A small autoregressive pixel model, trained from scratch: adam_atan2 at rate 0.0015, 10700 steps.
Rows from block 2 of a small autoregressive pixel model, named by matrix and row number. Rows with one number belong to one neuron. Each number is 128 + 24 x the weight over its row's rms, rounded and kept within 0 to 255. All counts start at 0. Numbers have three digits each.
After each neuron's rows are labels from the 100 images, of 14848, where the neuron reaches its highest value: "responds to" is what is common among them. Only what is clearly more common there than usual is listed. The data: reaction-diffusion patterns (Gray-Scott). In brackets: how many of the 100, against the usual share in percent.
# fc1: MLP up (model.blocks.2.mlp.fc1.weight, 768x128), inputs 0-127
# fc2: MLP down (model.blocks.2.mlp.fc2.weight, 128x768, transposed), outputs 0-127

fc1.758:072154152134108121131152113111106099189152115111144100126093092136168091109166161132146140127142131090114105144150119155122145112120122152128128145113126124146098149151143100105144131174115134105145114158151126102149133128101165181179171097145155135103105134136106107141066086128122119103130113161124115114159093088161105122137143156125154110145098097133132146126166130141099125123172
fc2.758:100156136132093115130162151113138136143147131152137153136098126132098133120166169166128145124149103120113120173105168185142088091145168129162097105146114092158123132136107142074149167167102108126164150115153125128109143125156164132141147137123135142101120179162124123154081113137111119162130150135123089136151135090109109125163122163110106140135089094165137137109132138113099118119182
responds to: vivid (50 vs 14.4); warm (49 vs 14.2)

fc1.15:096142137081115162161098101087138141131106116117144109111174145157120158097145090167124117168124157055130109163157137115120116101118133126114121124083120130144123161111149143076155112134094163119131103135171161164137106119125137101148128125140134134085147153154145086141162122150129123120108125157089150114175163110118107113100167099111133153104132130128113131167124148115108088122121
fc2.15:171136141135147112101130132121142186154085147140147123134114139082103182118134135109135151152094132141098096100091121116155127119165128090095116099154134104098150141130096114109158126085116119114151132151170123086126143154113110106176117175136160096154132131140081113123109148131099130135113139083127148128139121125166139119110118158156121135134146150089088164154143156150130116064138
responds to: vivid (33 vs 14.4)

fc1.438:095111116124129119136101106103090104177115104109121096109153160111137144132075155169094110117114085138106133119132124116127162131098107104161170122154147104136117109126141154104163092112110157063096102149130142146126139123118162153151146115107137138056122170135110135164114140140163093104169125128163159157136131105129127075101123130107137135108095141109136129100129145120127163158144
fc2.438:157147080123111152094152141153163149115114168129118137177096098143141105120118140122130159144133151145143187134147131169140173129139162138096110113126137144127123150093085134157091112131141101160155146124075134141133150157119116133089085145164153111153114116145146123118139108114110127107138121115073126096117108097156148128164081155159137139130152124120071120144124110102147093082129
responds to: stretched (68 vs 24.5); pastel (33 vs 14.5)

fc1.414:134108133137165174120087113079100132151142141124119107110105155171140128121146138129089104133144084134160111138126095078133084162105087166154111093115137159136116132139144094098135139160133169104116137143154120089126106110121169134077139097101131095122146137106147133133098065113143085082103145137091156125096115133136126121146143124114138088122162112117154130134149133098154133147122
fc2.414:142139126181142160172130094131127109135141114136169094175125158160137153129138154109096106158133110124134172083169133134132120127106111109112121116144141095165119168131104086104165127107115131085109122157136120093149095157128150144111140127091134120138145170118147146117142123169135074116114099142127155117131122111137077122165109134088154096157175136101127147176133104151158119112136
responds to: warm (35 vs 14.2); feed 0.039 kill 0.058 (31 vs 6.9)

fc1.714:104136149134104121144165112108102114116142159161118150185119121136116167133120110159105063124124099109130180127116124193117096118134165085182139097103137106129121146172178153114147114112119140141111143089142117142118142181086151150129120104141167137150143172158104096107115099130136118154130155149099120096151150144122130141153146111118111148118111139113106118157111132116143152093130
fc2.714:108150110133092152126093087127134144170101148128097142101093131143150118163142112141119154131101109133143148096101119152111110194117113116114085075143134102131130091136131120114143154137133121176088137089122095143107159132127104130170085153137117115096132130144139111090088148122118138089121108166110115116104169115188120108111117146101092154124115113089130117116142145148092169140157
responds to: warm (34 vs 14.2); vivid (32 vs 14.4)

fc1.712:093164119094106116148121133116100112126179148130120124132100184133140146115123116128138097148183099118151113092134122152157104102129130123172119062103186137152095127121147161082133108135127140099120116108147132167129108118158151109141114118134140064168101114140133120095157143167161116104082116134124130154131149131119163114154118125062136128101141123118141150129113141147135092143112
fc2.712:095120136126108122112128113127151121156117130089096156079117120123164101117129112118103123147102124117109130126136111142126142098112154114148083151166169113120126136127151106144115118167166151103142134130154165120140187093124132173159156092154097185100111140126105123151143150091116133089099150091138170151105088090107071131136138135105154135120123143161143140153143109105102177139157
responds to: warm (51 vs 14.2); feed 0.078 kill 0.061 (25 vs 6.8)

fc1.118:099139140125117155132163128116122114086152162148117120100124170154166126119137071140132136113129171120103117114141116121161060119131122151122142097144165132146079133159159104144135131158114150096138103120132148130123114121134105138139133087123134102132120155080140084086171155112106116141096099160108139077142168106139098122180101155138124135138129105109068121128141094104151101115141
fc2.118:196151123162156107102093149116124125164092146114136130156147119177129115173118141166085122158079117118130128103139107128110112136115141107115120140157117110138150096094146107142136164118116108112157136130105122124131117129114108079139089144108140136183084114126092164125130110150136109111088072112121151160095123161128125186160111135125128103142137121070132105102134129137108110102145
responds to: pastel (42 vs 14.5)

fc1.98:092142152105130141158101080159144092092167126177131128083091142111114148113089121147157176086114138148147146145127154114150139145105107127133138115094173103122091139152143145144130091114088113103112118100151149148123129132093160126181172114130166155121122172124102099106135122119151116141103110132161162149123166133137129102128137096079094107124104151110112109146116116130120158150110
fc2.98:082122087117113128101105143167114138116129174122113155119142092139117095113124102107105139129090161093100154134137174128136155125122144173148156106135127154079116176134129131167118155131109101078102166104155118093132139139166157101117146122113134145126117151160097108129129108105120130106111083105104116095154137112112111144137085126153131152118149150134109110167163063104148103148149
responds to: stretched (78 vs 24.5)

fc1.554:097121102146117161108133130138148143142159146106142125092131136150157120126086094132107124156133146090166105104158119137182113136125081128100099113138141111138116146124141083106101133168123118092121134149137133093155101111137111153077109135113118152147133134100109090091136140115102111138073124138110118076102144115155078102154100154117131118178137097117064126146138081156120120129102
fc2.554:146111147104129057142142096137108127152147105164095133163131150137151137132161093134145113085129126103095150118063124109116097065099145149098141101131099142099143110156137140145149115108121131151118098125127147168135142145132129114159134163144176068117161127146134161144147073166153165137140094120118132151128154147110137132121157124136143150079098158142128143112097139135118130119145
responds to: vivid (52 vs 14.4)

fc1.207:124109145160170136141116128088141138110191152163125102145151164140168139141132106166127147142131192106110125142161101162136094117137133118088130092111164098123108118140107130074164126156120099101147154121118140134147140175105108148119122095142146106163140121134116133113155142129131132143136110154142121080105124083149067117144140092113161128132096103144134109129139064132161127127127
fc2.207:125116121112125117104155146124093143149147158129123129149084084176112090114129163114145089134162146103139111137107131133198068106154127147129114102126100133099128131127110124125157156142147128150135119117100080093142158115123183121143130158153114157151149089126128124127101096094155091083110095106195147107133159135094126130156137162129103110145103133128152110129154138110153103119119
responds to: vivid (61 vs 14.4)

fc1.187:125136144126129178167182131115155156122121120137147126132148142121173159116107151150173121141150123152105146116106109123074137152124136099149153121135141117156189104117153174139157127124083081083109105127148070110107140167093142146117164124065124141127135117111092155102103099150132129100135094143108142118128121117121112143125124088125137150144139144137115137124080122172125119168110
fc2.187:089131115133125116169178103106164113127144093129154132069093140133117118138092116108119120146134154132104162145121134112107141099138127147102125128149144132075137144127063150178103138104147116167109118147099135095123133134103123121119168157123111121141125140103107132145088132155133151128156180143085072201118126150173122117108120119120113148122150143167119136111133140127097159118097
responds to: stretched (54 vs 24.5); pastel (44 vs 14.5)

fc1.314:094179114174107166114091117083088130109128148132131083078116167181177144135117106139113141175104164132110118109127114151109129114112109155096108141153116137119120111135134136136142195156112149102125157145123189116141124152098156112108139161121133159136138118129100137105125112127133107117148120133124169171140104129149088153130140138100114144151109113110111149150131108188124109107132
fc2.314:170116104127174106108063147144097112168126191118147116109148160099129112134123131069162109146110157130130140126118160131135120097135104138092115116112142110166132162142150102137119110120132148113106126131128155091096147133110151075125161126124121133169166129124101150153132107108143118098125148144155114115135092112168132157097107175136147125129102121096093085107126145167155140084113
responds to: cool (48 vs 14.3); vivid (36 vs 14.4)

fc1.550:150124129130132147176097099164133059108136126159120123078148117194103149135088161142132170120104179100107107108119159132154116110134116120125107102120102105119115169151100187110110082116081119093090121129131143125117133117115168117133150124129132115102127154125093120104132165147154124124118106108076136138125168140133108077138128106117119096113101126136104120163119135133145108141122
fc2.550:123133117089146106105093129111129137115123121132102124190116109144091098114147129147090152130106121121153106117128134101152139106156116134118082151137079144135134096111150147124157152132121143123144176173077115130168116078130151125111121173147096132118124137128154112145076155177113138132167154142092126094082165122123169112102121105101108187119150144137146132133126126101163121098136
responds to: grey (86 vs 14.3)

fc1.599:114108117122158148140143085149094148099127170108111132123161173106132107138145124107142107111128130144147151156143158129124133165054153106091184145141163127146152156112172145102166115120159154140134077166126128146122181094139097100130134139128126136158147100148075116103157107181151088123114147124094149127114127140108097135115120158132132131090115135138114113153138151148133101129126
fc2.599:126099123137136158092085135118107122160150192112114115127133148089099104150137175129104107124162080121161113157089129098112146114117159153092157152131181120089102141161140105126144084137133145125146097135142104098143158079123172127123132147147117161144109151140124096121104140198140103117153132138142158125131117140162141151116141099146140152147160159115156126129122149115121113173117
responds to: pastel (41 vs 14.5); vivid (38 vs 14.4)

fc1.661:126136116105114154143140108128109103131096162139158118138180100124146119132140092156129121119151094082178131110112132144091143128126083141144141085136119106165155175172147115105123123169086134113130150119131094136151091135134148167104184088134127074130153126115137105137147112124138119148102141144124167104096118114199142139139177147133119132127123115156124149146105141152134120079156
fc2.661:122135117139114158171158153106105131115144140118118162145093104124096151143123148123123123140126090130154169137124136133091142150119111143146134063179110151158133136170141134156158123124137131132161198181099128107112119127136122153094153121133126093125118149110116143104180133147147136121131144138123176123090113096117157126139105125066134145096129118116164056092146132131123090120113
responds to: earthy (57 vs 14.2)

fc1.480:121139154160098143128135150135124100159159133134114124147190117100136131158118084114138093121137087127135147082141126130154133142144118085135138148107120128161068179096135171129142176108155091089074120102176137110182116150119115135120154126121139129116124149129174107137162101104112111154142125142126142128174152103118129097091118122131130125150172117111096145163123142135151159111128
fc2.480:099088149149138104135124127127106126120146174145158110106121177119129094143126138122156074124138091106122137140079112090126140051119110106102162142139086132139151128130154113097122120163151117131130101142070103083172172139133124128117116128131138117126105123122129123115122116137150110109118152103129095123093121139160151173136123166139146131125135194100148111125140104170137174126092
responds to: embossed (94 vs 40.1); vivid (52 vs 14.4); pastel (36 vs 14.5)

fc1.164:049177085113118104142103111081110101112154129101147114141141147127183145146092162121141154127142100146102147158180143118140152158132178104124133125144146130140152134151142096117132118159089127126122131109137110085150141119154148105128165080114144175107095146135135107161155127164136106106137163129143136097155109134142140135118109110093160118132144109117140166159123107136112123162104
fc2.164:110124153128103139163139095122138137129168121152159131141144127152114104156159121132099102129088129106162117130082152116139099125111104110151170084131079107140171150159124081110133101132120123115109157149114130137117081146138130141177120124073086126124114150110160155144101174120117113121126143114109125142087144132138127127144132148116120148090123138083077086080157113112120180157152
responds to: embossed (92 vs 40.1)

fc1.764:102131161143114126124140129080117153117128107139152128153107106111132101135088109110124147108111136099102113104122147175099147119125125110074130116136122117149139165122132136126104085125105134099102094141114110110168129085079118140120177130095171128135118163123161115120135146145175091108144088121089134124133130161133145155123160111123095097168094166104089138140147128199146091148143
fc2.764:152129116134098132083105134132161082179136079163135139113140113115147101137113095182114117098096116125141161151168129165122100127147108152185133093158129143150164115119151125118087129151098130098126123108150140103152114142115137132110107141081121120124151118106131130138120156109142101113166149135085127148120149117120128129137124138096131131141151108090175119061154160135156107143069
responds to: earthy (54 vs 14.2)

fc1.647:138125152142157142141137131103120138133095124131160153134089144107141143131185126173148144137120159145106121115122127099146117119107107143161128127126103164124128093139132158149127076119120181119137068194114104112141104126075132141159193147127160104146129119083121111062143126140148102123089134116147166157118146125112141160139146151118114127096129143111119122166077130126147131117158
fc2.647:152105119131110110154101162111139157127109153063098186165115099096142134156122138132131134098131110130150122125095191119130125134112160145067122143154150099133127135103143099126167123147187119136101154105101144091079141127171095108119157119077103141128132136126143147131101132110138150091134119140124157119127105135105125123118155126109159116112117165152168106130141066132128119133102
responds to: pastel (42 vs 14.5)

fc1.102:121155116137101142165124126118113128149139143127114099107123183136116150164076127144097132173109119146117134099121162106110148188119053142135120161147147112122151109125105171155113107149089143090147123158120128158116158158071178125158120128125129146101115160120120103112137115124115097106117082143127133125129071145114156112142119108122067133152109123107104124158108134156123122146144
fc2.102:118133092115097147116086150136143142132141133123135118190078141128097137108139125129173155075156128138115124128152144128103101131127127131084160086131123118150113095139153139139124124114100091119114123146131092102143182148096095104169139132180104096115134153117133114160149117057141141122120123127165114140105101137125128091140093176109157079149125177109123134121116091128133149118146
responds to: grey (47 vs 14.3)

fc1.284:115093142120141109162132130184142072121136155129126090117145143143143098082145115170097141141122192085134120136117117106160135188137091121162125159115140129144128107149132122127127147163120163124114130108123089110105118127136145118119132066131077132158118149154137094135145141163121124152146126135116141114135131119145062073137122088108116137126129099129137090125101070113138139124146
fc2.284:133143138094041136138125166123125154124097141144088113138126140123093151135125133148157089156113121143174123123122139114127088132158133139126149111133096177091129145156156133092126141178144131148126105150106174113073140146165115121117130166124115149152085128126116132135150150144115127159126156153124088095144142094132164165135117175144139121150160150124142141154136144127134104076093
responds to: dark (58 vs 14.2)

fc1.53:149118077084161157131117102092100134157107153090115092119112170113142161139147164139140138136130144115124115146132107113123130146131102173143101088114122140157173160125160129112165110166141162049145139151145110140123086117163116108134135146109112100140138165128122118128131084168118095094129115156132145172116096107162122113137147121129122091077094132113108151111110134124133132145153
fc2.53:137162108188126155170130127139122109138134153133142112065111158127170123144186102101173130109126088164121137117134139138135112117115158132139111145129183154139106102117146152121115142110132110098135130092110139132148127147163117109109137108106096185131096107155136128084157159162178107125112108124108121121111100120122106104155137118169121103113122136117146135166144130177072130093148
responds to: cool (39 vs 14.3)

fc1.415:114179119117108135147156100144147109149120143145130099120107157139098118136146108119122148122168136124104165148118118102154141155087118093122119116169145135154151142092145130145160181107110066092097122142170099194121155164169136127101134188108098102141107114108116123124113122147134141139130104158120143127146176092164115111098122140164159129141151144122150132141135101164137151117094
fc2.415:117184165164112113121102133147138110153141160145129128157170157119100124164162163095156183080092087168155125151150160140158130136112129147144126155127153148093127140111120129106122126136115089118087107127116118112105115107118108098070125124162106102153178097120113138137115140121143100094126123119118097160137121105137181130123123116155165124110133168094139104106113129139147156163111
responds to: pastel (75 vs 14.5); feed 0.078 kill 0.061 (27 vs 6.8)

fc1.449:157141128121119135155153172119118130110147096135124123093142113126162166098101095135146171157108141111175119139114142154103096124118107126149094145137129102115149139166115114096129135131152111110140128146157161106143142163137172145156189124092152113119103130119136113149138111156107150089112112160122111118167100176133097118085108121084117115119084115154071113116147084154123111122179
fc2.449:144123110150098129095091147119152091131131117169173129142126163112118096135141134131157134111091150092077124122121147148114143097088110108113117130102130156139150128134140120077127106088120117081137097135096107127171119183125089121120131123132153117125144125161137119062105125113102151148139155109128117135124091118104108093169140153096170117073169133127184124119126110164113106129133
responds to: grey (45 vs 14.3)

fc1.50:107135115140148126134104107120121165120168167139127137150125132127142108153101145138107172126105108116124106119101084131114092111104119078117151124147166063122142129110105137183158129136141096121135119128125181153127114124116147171200167162113126178144115126127079162108115092153134117131167122163148166162131154121114133106126133144106105144104115141096169118109125115154162110111149
fc2.50:123082136124129125105113131153109082161136144115113139116103084120101116134137066158144153142165102120129122133118087139124117130081120146092108141086117121136149149150131157149077141144166138082114161095099126130114172122096157122130146119154109164109145154107080079124141142118135176117158100095112118122139107148091169122187085121137128123132131133154106141115140133113162134116098
responds to: cool (78 vs 14.3)

fc1.582:140079136152084118112114099152091115140129152134050107114093144141170135083113200162110110144126155125123107118120170074138118128110114125098077102145140146131124131115144130091121158167125133126120111130134100093123108104109146147107130139127121106123113138174105170085105144162160069122110124128124116142126118138134110098107086102143119129103111103142123083127128108127141120117141
fc2.582:111120132162118144135103144112118102115087146148162160059142129141142149136090144095167194134146155163116141144085113116107110126096177159143123128133159152101147083123091123143121144163133137143134119136104147098119134087088113136133142081112118121155125100125101101120101151112091111079130153126121089171107109148135175112135147110121124114130100108113136130135125102069137110127123
responds to: warm (33 vs 14.2)

fc1.547:085112151132134140167102113129081084147123121129116136104141159125140144132073151132099147125148090151103142162124125124108175181098108127162120115126139118096114133144097163168133136112098125116102116131108140112138138110087160129143160091094141176134128175125110121113115184145152091102131096111105137103157156120109121086109127123061128128133145116131133116160112163109109155150152
fc2.547:121144116090086146093113137159112115123140160110129105125093121130132139145140161118166142113129156107136119126115129150133150165174134149172141106089139129115141115103126129155119126133111116102144159126110106120135179178171095077089133134188137158078098130116115099129113100117149105175118115155187141116113106099089125145135134104099123089121153115140126114153106137157105086108095
responds to: stretched (52 vs 24.5); vivid (38 vs 14.4)

fc1.642:089148200129081169142117118117112134090131117111134142129122144157108106152143059139131066150136126088130124139161119142100135132112095143152133107115125130120105133145143122132128136178095145077149145109127116141155109106135108135113157097116141116103114131114101062143164108172114114129114114132152127074097114147138163100093110116130138142096094139122107139168162139146126113158122
fc2.642:125150132150120165124129190153101106128138139154120124074142123137134141171108142094127151124116114145112134161122128143131114134099123139171150129156173087157142110152093141098063143158110185133165116088133103138137111139121129123115101146160064095133128160142135110149128149117104110135125111112176097074156147119133081135131090141142133092135092127115149136127106150139094136115113
responds to: earthy (43 vs 14.2); cool (33 vs 14.3)

fc1.634:120112135097100133115176059140144114144137162141121133129125120133117125129165117166118164127125084156144149123101133112153121159102122094143137086117172128158150149111140124127136200114082110124134155147188140156148103126125123167109144118123167084113111160103103110097130098107097139099134128127162126132111154117097157099160134142095157134137067132155132117146130113115157122139160
fc2.634:105156136158131135162157094105183110122150145113131129140141120097096107128125130148191144115127134126109135112084152159123091148157155112138145149140122141118104102158130146129082077176126112135154176145137117155099184088148123100144115141144131166138169154123133104118117085142136140128121145171151167157105152145123143109139165118090170142108120134094122105110128132123161145099094
responds to: pastel (59 vs 14.5)

fc1.205:127135099111154143136127112118129102131091112153129116161136147122148165122150113164148144146091120116110110125126105156123093130129158122153121107079166124136145150154158174098170107134116128133102147087148121153085171145095135131166157095163139110117124148138129103121142101144159115106131141114117148132144120155084108096107175129065093117101113177141145138183142123109126103164178
fc2.205:128105169173099152123079121123173151117149122105121128114121116115132145131172131112086129106137124121147103144113135178107136148138156140166150169103105107124135129119145103132146112133126144114125156146105160153108116123130107182121114099112103119120125055098147158102096131169139112119138124114134090163142149139117149128104067182193137170144113125134114105119126175120139104112129
responds to: warm (43 vs 14.2)

fc1.413:084100145109116118123123114095117135123130096160128120138153159136139147146087139152112124115107118146119117133171123152158143120144145114135113107107135183113101137170126152099138098157105119097102093091175123121172117141108132098154156157132143127112144170132139101124160176125189147088066118114119134090137172113132142116145145156126139098135111096072088141123148136130152119090108
fc2.413:109083143065166125113085095140159184119155136109088117116039103136118121115153125145127131117086140119102086124168144112104137137113120145118119144139119159136106133148145115138121134124124146112130165101116105138127115102114108150142126131126063107101100158137126147122169104116139111119109071140163111131114132105096131130106151158094114123112101108155122157141136118132162126138074
responds to: warm (36 vs 14.2)

fc1.631:116143110116183126128117117110115093117168110143133133099156137097125129148143157184109115097112085146100138124104105090097138177096134136167132094123163143128110118128106147146148122093106131114112113114125122112122143142084121125155138102093135130082109153075120145134112136151179124109154146112171155163122106120127128105148168161084116120121102127060165123122148138080136147134149
fc2.631:135108116086093136112132134172128142125151143118092128168129108168138119130144122134167149106103134129166161153126177117149112087172148097143126140126083125142171130103106143119149130142150124145146128079098158129128130126146131112109144152169134137142140128145148169140193096124129155120112121135120124126127097131136140157135090068153161110089125144200131105133088149154118088132160
responds to: embossed (85 vs 40.1); stretched (53 vs 24.5)

fc1.212:103146122105091134181146123138133109156120148119142137077107135110127190137076106123173143141128148114125104123126140138148105127118112154121085143077141081154144142147164122096127131115113149085127134169146136150135113118144159146119149119128147142083123180108092108110101120124163096142157115125156154151113170109167125133101165093094129132086124167111088113140101149147123153119126
fc2.212:139103127149144076125068140129098144136103120122167137147128093122102095134152140068138107124169123151115122096126144123148167107142094119100102134149114106121106177117108148129142113100110091157142171088149132095135132119117153138101099139098155135177126125160095124127165095142109166132145146137117132121131117176154115146136091101164094099162137123144165153125142099137117116161086
responds to: grey (37 vs 14.3)

fc1.140:159133094134130156115121141101095115133157143175156102171098165097122120147102138182098147129143183135156139100144136148111137126118167124157102178134133142125095131178119146131156122144111133128126099098110181104129108152117128148109113123132177144167147140152142163081113132128122132146119085116136147128149137101167140122164105107122144094153147155141151107174132113082147124159159
fc2.140:149127134130136150141140121145135129132109109075184152154147114144146084110101149086121120131134074132139085118131133081136194123115113164131125085117124096149121129103150080128141129151147109162081132110118080116138179119113114153143120119116092106138120125122117155134117133093146123111137107146145092135175142105095131098099148141153079055141111148157138134112124145133106121114138
responds to: vivid (49 vs 14.4)

fc1.280:079122138146136128165130119119082150139103133169166106172139146095128098103125143167122142137098116115132123139110158138095125114094123151146111125182096129148153099137135146112139150134123122117121152107130135119148122127165152119104186138118119098134115138116148152105149120175188103065106127138080114138130087127134117138094115163128182138103133107163113147110090118123112087084154
fc2.280:090135118135157142109150129115135144142153095149127107092143165119137135113154066142149146154110130137185097130126157129108154127117133187145143115149081178130154143122114153143095099134160129103101141171114107124123136140147116095113115125163164083125140120137115166122171127070119146129111154134086131190122120120124097125114144153153131144117100160113120072115141133127102117084125
responds to: pastel (48 vs 14.5)

fc1.151:116131139118139135136128133115098083137159168143131116097095117126092169109152113124115096096098131105134115148117158181128108138108151084148107149126137094109127114124161171121136123140121132114105123166085119146106094167154149115137135122084117099116113147105155125159190110128173099118154100134134145137116105112148132137140130089114109123163143147108101080154063162089148158153108
fc2.151:129132116130114103114141130119130095117141097123112097130122105147163111164155159171117123150126120114129102100138128118133178098117123108117140125111127166151167176162100141109154127137112125117073116162130134182110108128149134117160108146102141141105150165113176104117109117153165140117096120099140103074137128116087148134129117181132089153133122111131191134085076111138108082120142
responds to: embossed (80 vs 40.1); dark (68 vs 14.2)

fc1.315:145103117101106108113101112082146118117132096174154148105141142106141110119095132154144118139128141064130113120144112149138084092091127112096052116146111152137133156127101132133130151098141130118132128146151154127172130135117139129142171139110158087126109151117098105116108142120123124120155188166145121148113099118119128089100132169140133108134105125183092122135143067177125142132098
fc2.315:138131117107146138123138125151138131117133117129118159152137129106129076097134111135146130182141154110123106137092121123127063105134144127175073184129106128125138125123134162135101101180177119126132087117131148110134091102146083092090176107079075133168124121137124109120103128141135133127130119121162113098122128092143140087115159152112156137127116175132108135113086126130110167156110
responds to: vivid (87 vs 14.4)

fc1.19:119158135103140143138104116099070119107097123130120133165176121143115139132139148177088116164110089071130104117154098146133146149123122101139117078125089119137140181134081167095160101125131126099119099120145156154139151111105126118160164142119118134109116160138169117190128123145152130091098138119107129127143111123117128077131130141131102137155156096128120133150158117103117073130145
fc2.19:104116134144134152108096077124139112148137124142147143071109133127140141166112175097100110155157097172078104089139129144106159137143107138095165148129155174107115119156118119168136083108121101137110129082160117113132099129118078132105114100161118119157125100137086092059128117116122106117130126123131113138146128134153100147167116107146136137138117121133163135126125127138130122134198
responds to: grey (40 vs 14.3)

fc1.685:129127115132150130169134147156082151118128131133110082164098162092126112166121131155123127143117117122166139140133121094148116080122107132123168098110186128121091171163143103111114091138139122082143102140135143110110095154127153122133127194123106139106148139126087148151145137147143098102090116144084128137152149087112137088113103135127114077146088128112171160148098117111117103123125
fc2.685:123149125144145116152110153129169089101141156071110100072095164116157091133102118150146146152141154108167131120136145133114103145179134143125133147091170106107161119100136115125099109097136149146166109111162114122136136139157079091156120129120095148124097112178131117136148132082112142133151142123152134115128113100125114113150109093100147082162118135135101119108147102071142162113114
responds to: warm (45 vs 14.2)

fc1.13:101124134155121143153135111133122134114139131122113115135146170158174117097129142143111109100123180150108103126151049130109137173165129121136093115171143142137113148125067137145134151122095121100146119111154110114147122140117161133130144112081119146165149133151155139096102126127139076109142145117111111137105108126139112104108095099073140139144163094145129106106082120096179151160096
fc2.13:125163175150131146112127113119133149103128147127120135170154122145117116122128159129115144127159138111156144157156057089100088110170064148129088120128135099096138100130110147080142127140144120093110158128112165112090053138152113121144150129099146145120142106129171157126123122135138066129104145145086105108111117070140146132109137116142109123142118156115112126110142137105141128161125
responds to: grey (40 vs 14.3)

fc1.338:145117117124130152118160089101138151171110155141128131175160105128128157165123136110138119163157104089117128079125079131139115122153158095130138116106098098157179127159105120125120170116161114119085128158118111158130122139129182100125142112123115117074140123104126121116128087154123141106104132107115152144129131131150159083105140137117090108158206099137099167141101120133137103132144
fc2.338:113146108143113123129099173134132149177145104123155124099129155154131122130146131148135137070122125097094134156122104146116122148120121132148100138115115093087088107122188097148143068135080137102113141122111170141116085156121110113132127137150086152163143109098078103124145143158094128173144120103149140132109096107145098137103125098097146131086125085104135139087141143156116142108113
responds to: embossed (73 vs 40.1); warm (45 vs 14.2)

fc1.292:173109147145106141162111106152149106090120127106142113130079168162137120120136138194145119187138118147087139086099126124162091138132112123143130115075144098136099126115127112131135153117143115122120128121121148115093113125138132133109162145080143146104141137111096147113138120147144141127086143119063146107127162077116124107102129099146132129134142134109097153125062125165172121126091
fc2.292:110140110121150130094143145144170129138122169134123146122115158116109071124113136164200161144080177114180108159099143123136101152118128126112144125139164114115142113150108180070150168145123147126116083157105135152114124123119091075138165160111109122160128117141133119140122105151131143121129154133097151142107124094098151118127084130134073130125125117172127132099101137123114143122115
responds to: vivid (43 vs 14.4)

fc1.482:149101121128114153104081081148133077153132125136160120126077126152128138099130099144102138149141116122163140155151133162185129137125166123104120043140100125126102132109153135126120127146098159121120119155145119157169088155168186142116151125121135149091153122122135124119111103148132137131131129171135172118127146130155100106127130145121150144134115104136143146110100115097194112085142
fc2.482:145134127123111173167089165148155111114113087173125110136113136119128111164182116133122161129115132125126150081131122118130110163089152124124117083122157106148136112153133096102116130151188143131169095108113106101102107117150131151126101151114125155142103120127126184133110143151124139133128123124120147114095149074147161144128103155101134071152117157077113092088132138171155128148119
responds to: dark (75 vs 14.2)

fc1.116:144172104132099130129127128100107098150154131158130129149121147086141119127137121173107081109147113124129170085127137113159098149147154117136124129134111097163111134122112112075158143116079184101112131149121113105149102136135117140147146125107156083096121086111112122147157117101115126155117158167191139152086116132150102149131171159121116169122117179126094140164129137141163115142134
fc2.116:078141111103134160076086093141168153142137169119106143158154123147121104119129123137162108109105139106170105152125114138075097114147134163139173140091107166127152156091153100126127149119151067130117127150136155110085146107128155149133120135101106152155148123149130133135127130090139114113146122122133131117146152138115144100141099122140169092092109123177102159117126170106163114086133
responds to: embossed (73 vs 40.1); feed 0.078 kill 0.061 (39 vs 6.8); feed 0.058 kill 0.065 (25 vs 6.6)

fc1.720:125122155135096149140099135157138129114140116164156124087122116137159123082138136129160129112117135139086116110111144113171112175123128097155069146148129091115139128108116135166127094138094120146079121126116129113126115129140126166105124104152102142144111137129106170131156126162148084103179148158137150111120114105104054092111131139104079118119154108135084118187147127136103161138145
fc2.720:125119118132118153174108157144088097122099120124121142137147111149139135085114093127107103166159115102167125159088111093145121126090145113133125145150126118130152173108144152097113121202128109124166136141149143124118107118153107116125147132114116132119161145140157105149123133142153106168104085155143148171160142134120169097099120109175124116091134093119111103164154184098123164144155
responds to: embossed (86 vs 40.1); pastel (35 vs 14.5)

fc1.66:136133126169122126130113108085107112160165145151128141090115153074116128129110155167149141139127145153091156113116172134161124123116082136120130114125167098140072101121120124137111098097136160119134126138089113126111139145106150151150120084133191083088118160098093114101112143121161103139173126160135177137121092102133115111135140118132107129109109153102127119111083115168161128114153
fc2.66:098118101117148093134136141136110142135166116103096139128119126116132123129107156133091122131087161082121131156101131116159082117136147174089133145146134131137157141129112119110110122157092110045099115120163141103115173088176075138081151081104122163073143135127157136140101116157138118099124109107118131140165111148119148107157137143096141149146144150129155119150127130115130117164128
responds to: pastel (49 vs 14.5)